{
  "model": "sound classifier",
  "hop_length": 160,
  "win_length": 400,
  "hidden_act": "gelu",
  "parallel_block": false,
  "subsampling": 4,
  "width": 192,
  "positions": "sincos",
  "loss": "cross_entropy",
  "residual_init": "none",
  "optimizer": "adamw",
  "beta2": 0.99,
  "epochs": 32.9,
  "final_lr_fraction": 0.05,
  "warmup_steps": 670
}
Rows from block 8, named by matrix and row number. Rows with one number belong to one attention dimension. Each number is 50 + 12 x the weight over its row's rms, rounded and kept within 0 to 99. All counts start at 0. After the name is the row's rms in percent of the matrix's.
# q: attention query, key and value (stacked) (model.blocks.8.attn.qkv.weight, 576x192, the q third), inputs 0-191
# k: attention query, key and value (stacked) (model.blocks.8.attn.qkv.weight, 576x192, the k third), inputs 0-191
q.152 118:71 55 54 52 56 67 47 57 35 53 37 62 47 29 28 71 38 66 30 25 42 31 51 47 70 42 49 40 68 46 46 42 60 30 29 52 71 65 48 30 52 55 42 57 41 36 55 33 58 34 38 54 45 59 66 44 36 51 42 55 59 70 70 53 51 47 48 49 53 62 70 32 42 48 61 34 71 55 54 70 42 39 59 63 69 65 59 42 61 39 78 65 62 42 82 29 36 75 58 64 44 63 32 66 54 46 40 65 54 53 51 56 37 54 72 54 50 49 60 68 41 50 66 63 44 65 63 70 56 68 47 67 48 41 45 56 36 56 51 59 35 56 39 48 24 46 35 52 49 42 31 51 58 33 56 68 41 43 55 48 47 47 44 50 38 50 41 63 46 69 42 47 52 62 46 49 57 44 47 46 28 56 61 40 35 48 37 46 43 46 45 39
q.153 109:28 30 38 33 51 40 63 38 31 59 37 32 36 66 43 40 60 33 49 47 76 57 37 49 58 55 39 33 29 59 59 52 42 60 58 41 35 68 38 41 54 61 59 57 54 35 62 49 39 54 66 47 59 50 59 36 65 60 50 44 39 34 40 66 61 58 50 60 46 39 58 49 53 35 41 46 42 39 67 47 72 28 51 47 46 35 52 37 69 65 44 62 58 69 51 45 57 41 62 60 32 30 44 44 40 51 67 39 33 38 37 43 39 68 44 40 59 45 43 54 45 74 50 40 60 40 35 38 63 50 54 35 32 67 71 31 39 44 56 49 54 53 65 46 63 50 42 39 48 74 66 66 37 65 48 46 75 64 68 44 31 55 56 58 53 46 48 36 67 63 65 61 48 52 60 68 69 51 62 42 62 47 42 63 65 63 68 58 67 38 72 65
q.154 089:35 48 49 47 52 48 54 44 70 40 68 36 63 71 79 38 63 38 62 71 52 55 63 56 23 50 42 70 39 51 38 55 35 61 70 54 31 26 52 67 39 43 51 46 71 65 34 72 35 68 49 56 43 48 24 63 58 52 49 42 37 37 36 42 68 51 44 52 50 41 28 71 50 57 40 72 30 53 52 31 61 64 50 43 41 52 50 67 42 49 26 31 51 51 11 78 59 36 43 29 59 40 57 50 47 50 50 40 48 47 51 56 54 42 29 37 44 48 39 37 59 32 42 42 44 24 28 40 31 34 45 35 49 58 61 42 58 46 51 42 46 53 54 75 57 51 64 56 51 51 57 41 37 66 43 43 52 70 55 47 56 43 58 55 53 45 55 42 48 38 61 55 54 40 54 40 32 50 56 60 66 55 41 65 54 54 62 51 49 58 51 57
q.155 089:62 56 58 47 50 56 44 61 28 61 28 73 46 38 21 65 35 68 34 33 49 52 46 49 71 50 56 28 60 51 56 45 54 37 24 40 64 60 57 32 55 57 52 55 31 30 60 27 63 41 48 50 61 51 66 43 39 47 47 53 68 69 57 59 33 45 49 47 47 62 70 22 53 55 74 30 67 49 57 64 46 37 48 67 62 55 45 41 47 55 79 62 45 46 84 24 37 71 56 69 41 65 45 57 56 50 57 63 57 59 50 52 44 45 70 55 52 54 58 63 41 60 60 58 52 64 66 64 57 65 48 73 45 37 40 57 38 61 47 54 55 40 41 38 34 41 31 49 53 38 37 63 57 35 55 54 43 35 47 61 44 61 40 51 50 56 44 67 50 60 40 45 48 67 36 63 57 52 44 50 26 47 54 30 39 38 28 52 54 44 55 41
q.156 116:74 63 56 51 61 61 48 65 56 40 52 66 56 26 36 63 40 69 33 20 39 41 61 53 67 45 50 48 71 38 36 44 63 37 39 56 71 48 68 53 46 47 36 47 48 59 41 50 65 38 37 55 47 57 42 53 41 47 41 65 63 74 68 46 50 49 50 45 63 67 69 45 40 60 62 36 70 58 38 60 38 60 50 60 73 65 65 66 39 43 64 51 53 40 69 32 32 65 53 41 64 61 34 75 59 55 36 61 50 59 62 58 37 41 59 63 41 53 59 66 50 35 68 58 40 60 68 73 36 56 42 58 60 33 41 55 47 53 45 54 38 53 40 53 33 40 51 40 43 33 32 34 63 37 52 69 42 33 43 48 61 41 37 41 39 57 40 60 37 66 38 43 45 54 36 39 41 36 36 53 27 58 63 35 33 40 40 41 30 55 46 40
q.157 101:30 45 41 50 48 44 48 49 64 43 68 35 53 64 78 28 66 34 63 76 63 56 54 60 32 54 43 64 39 56 48 55 41 74 73 50 33 38 42 69 44 47 57 47 71 68 41 68 42 66 57 54 42 43 37 54 69 51 52 50 31 29 39 47 58 55 50 57 42 40 27 70 55 46 38 72 35 54 46 35 55 57 51 38 31 45 43 64 50 51 19 38 48 58 16 71 63 26 44 31 52 33 60 46 43 49 54 35 39 51 48 49 62 53 25 39 45 45 43 41 52 48 40 39 57 31 34 36 43 20 56 34 58 60 64 41 65 45 53 45 58 47 61 66 61 50 68 44 51 65 66 46 34 66 42 40 56 65 49 50 62 39 59 58 54 48 53 38 56 39 54 50 45 34 60 44 44 49 55 53 65 45 40 65 62 61 72 51 52 54 55 59
q.158 099:71 58 52 46 46 65 43 59 61 36 53 69 60 31 30 61 41 71 30 28 29 41 63 50 60 45 57 55 75 41 39 52 58 31 40 59 61 50 72 50 51 43 42 41 49 59 47 52 64 41 42 47 41 59 39 57 41 44 30 61 60 78 60 48 54 45 44 38 57 69 62 51 39 56 55 36 68 51 36 56 48 63 58 65 66 66 60 67 41 41 73 51 53 41 69 32 34 67 55 39 65 57 28 79 65 53 40 62 57 65 55 58 36 50 59 55 46 59 57 58 48 40 66 61 36 58 65 72 39 56 45 66 56 33 42 64 49 56 45 58 39 54 40 50 29 36 46 34 47 30 33 40 68 40 52 65 42 42 48 50 68 47 46 45 36 55 39 63 38 66 35 48 42 60 32 39 40 38 40 51 33 58 65 35 33 41 44 36 28 60 39 38
q.159 110:31 34 37 45 52 32 61 35 27 64 40 38 37 68 58 39 64 27 70 52 72 57 31 45 42 63 37 40 34 63 63 47 37 58 56 36 33 52 33 43 50 63 61 58 46 32 70 48 35 53 59 52 59 55 60 37 61 49 60 41 36 36 32 63 58 59 53 68 39 34 40 50 60 43 48 62 46 39 68 47 57 33 48 37 41 42 44 38 63 65 49 59 60 62 45 60 67 38 50 66 29 37 65 33 34 46 63 46 40 37 37 36 60 66 41 38 65 45 46 48 49 68 36 41 62 41 35 32 61 49 49 33 32 69 70 33 51 42 59 41 54 59 56 50 61 55 45 46 46 74 70 65 32 61 48 37 62 53 56 47 32 47 58 56 56 53 62 34 59 50 65 54 50 38 61 67 67 57 65 47 72 40 42 61 69 57 62 60 66 36 60 60
k.152 131:63 51 53 60 48 61 55 63 37 55 25 61 59 32 29 68 51 62 41 32 49 36 41 62 78 56 53 33 64 60 42 40 67 45 24 49 67 65 42 19 51 50 49 59 40 33 40 33 58 44 43 52 40 69 73 45 47 43 32 58 65 63 71 50 58 56 45 63 52 59 61 21 44 54 56 33 70 66 48 73 43 35 59 69 69 63 63 39 60 56 65 72 59 42 66 34 47 73 66 60 40 60 48 58 62 55 39 64 58 53 56 62 41 44 65 44 42 68 69 71 44 55 68 68 40 60 59 70 52 58 44 61 55 42 47 57 48 52 46 51 39 62 43 61 37 50 27 51 33 47 36 52 48 44 50 54 47 46 48 45 46 47 46 47 34 59 32 53 46 61 44 51 42 72 37 41 63 39 43 46 34 52 64 37 44 46 43 33 34 41 48 33
k.153 114:40 39 37 37 57 47 67 54 53 49 58 37 46 53 52 35 61 36 38 42 64 52 54 59 46 57 35 65 35 43 40 60 64 65 65 69 55 60 57 49 35 50 60 60 75 60 34 63 55 74 60 60 34 50 30 53 58 58 47 51 53 39 40 56 81 58 33 45 62 43 57 70 48 28 41 40 49 55 47 45 57 55 66 50 55 68 55 63 48 60 42 52 77 56 45 44 49 39 58 36 55 31 34 63 67 44 42 32 40 34 62 51 32 55 23 32 57 47 57 52 37 47 61 38 52 30 40 43 44 35 30 34 47 65 59 34 40 40 53 62 48 69 68 65 58 44 57 24 33 74 55 41 41 57 42 63 58 56 75 41 56 30 58 53 48 59 40 52 64 70 65 69 30 45 39 39 46 27 53 57 60 54 57 61 61 75 70 48 46 50 58 56
k.154 115:38 45 39 37 55 33 48 34 54 47 68 41 46 70 75 38 49 39 63 66 52 60 51 39 25 44 42 59 36 41 64 62 31 54 71 48 34 38 58 77 50 58 53 43 56 63 71 65 32 54 59 46 65 36 36 53 56 62 70 44 43 32 28 53 40 44 62 44 42 40 37 72 54 47 41 72 29 26 50 24 55 59 32 32 29 34 36 53 44 44 39 26 40 56 38 69 58 34 37 51 50 42 54 45 34 44 63 37 43 44 35 36 53 57 45 56 63 38 29 30 58 46 38 33 58 38 40 42 46 41 70 39 50 58 54 40 51 49 55 49 63 39 52 34 65 53 71 56 66 56 68 50 55 56 55 44 55 51 46 55 56 58 56 58 67 48 65 47 55 43 58 52 60 30 66 66 40 67 55 46 69 46 33 56 55 48 54 68 62 54 58 71
k.155 117:61 54 61 57 48 62 54 71 46 56 34 64 56 31 29 62 56 64 40 42 43 37 50 64 76 51 61 39 59 64 40 38 72 42 31 48 65 65 40 28 47 41 50 57 40 39 26 36 68 43 42 44 33 58 61 46 43 35 32 51 65 62 73 53 53 56 39 59 61 57 64 28 55 52 60 33 71 75 54 71 36 39 69 72 73 62 62 46 56 52 63 70 60 47 69 30 34 62 63 51 47 59 47 55 67 52 42 64 54 59 63 61 48 42 55 41 34 62 63 65 42 52 66 66 42 62 58 65 48 54 36 61 58 46 39 64 51 56 42 47 35 61 46 57 33 43 29 52 37 49 35 52 41 38 42 55 43 49 47 50 51 45 43 41 26 61 35 58 44 53 41 51 46 73 37 35 55 28 41 58 32 52 66 36 46 43 41 34 38 40 40 38
k.156 107:55 61 58 66 40 56 47 55 34 58 31 60 52 33 37 64 44 60 54 43 33 42 40 52 77 59 70 23 58 82 50 42 54 43 22 29 60 61 35 23 51 54 46 44 28 25 53 23 50 34 39 50 54 61 74 40 44 38 45 49 61 63 65 54 34 56 61 70 42 57 49 24 56 62 58 55 60 61 68 68 39 37 44 52 63 48 54 27 67 51 68 63 47 43 63 46 43 63 55 71 42 75 66 43 53 56 45 71 60 59 46 51 64 51 69 62 42 62 62 56 51 62 57 63 50 62 59 66 61 63 61 65 59 41 51 61 55 46 48 38 46 52 35 47 36 59 19 63 49 38 41 62 49 55 44 44 45 40 33 52 32 59 47 44 36 44 48 45 45 56 42 40 52 62 53 55 65 50 42 47 39 43 46 35 40 34 42 40 47 36 39 41
k.157 123:33 39 42 37 47 35 44 36 58 42 68 36 41 74 70 34 49 38 63 63 53 59 55 37 22 43 42 64 34 38 61 59 32 52 74 47 33 34 60 75 51 57 54 43 59 62 63 66 40 55 62 47 58 37 31 55 59 60 70 50 31 33 29 46 45 43 57 44 49 39 35 75 49 48 49 65 35 30 48 28 58 63 36 29 25 43 35 54 49 49 42 24 48 58 33 65 58 35 35 43 53 35 53 47 41 44 62 36 39 40 41 36 56 58 42 53 66 36 32 30 53 45 33 31 57 44 40 34 53 42 60 42 40 59 55 41 50 47 57 55 66 35 57 41 65 50 71 52 65 54 69 48 51 60 50 50 57 52 54 51 55 55 59 55 66 39 66 47 58 46 61 53 62 25 65 60 47 64 63 45 67 45 32 59 56 52 58 67 65 57 59 65
k.158 087:58 58 55 67 41 61 43 55 38 60 34 62 59 37 34 72 54 67 56 42 45 47 41 43 70 56 57 26 59 80 52 45 48 46 27 33 58 60 37 26 55 54 43 47 31 23 60 17 49 25 35 48 62 60 73 35 45 43 47 53 60 58 73 51 34 52 62 65 51 52 54 20 51 62 59 54 58 59 65 69 44 42 47 49 57 35 51 26 64 39 66 61 55 50 72 45 43 66 47 69 42 76 68 42 32 54 59 64 59 57 40 54 65 53 75 65 44 56 45 60 46 58 51 53 46 66 59 62 69 55 58 59 55 36 46 60 53 49 50 39 42 50 35 36 41 57 26 63 56 38 47 73 59 52 62 37 52 39 30 53 37 63 46 47 48 34 50 53 41 42 37 39 56 53 58 52 63 63 47 44 35 45 46 41 42 45 45 48 42 29 41 43
k.159 099:41 32 45 34 60 48 63 55 56 39 57 38 49 61 56 26 57 30 40 51 66 47 62 52 35 48 36 70 46 22 37 53 56 59 70 67 48 48 65 60 47 44 62 62 78 74 41 75 49 64 59 59 39 52 32 61 56 49 52 54 42 42 34 58 72 46 38 40 65 47 52 72 41 33 44 43 46 44 40 36 60 62 59 52 43 70 54 64 42 57 33 46 62 57 42 47 56 37 54 30 60 27 35 58 60 45 46 26 42 46 57 49 33 52 31 28 61 45 49 46 43 36 53 46 51 34 41 43 32 39 38 28 45 59 61 31 42 46 56 65 44 61 77 62 58 47 68 27 41 61 52 34 51 56 48 58 56 66 73 38 60 32 56 46 55 66 48 52 53 60 62 67 34 38 46 37 42 28 45 58 65 63 60 64 61 69 65 49 45 62 55 51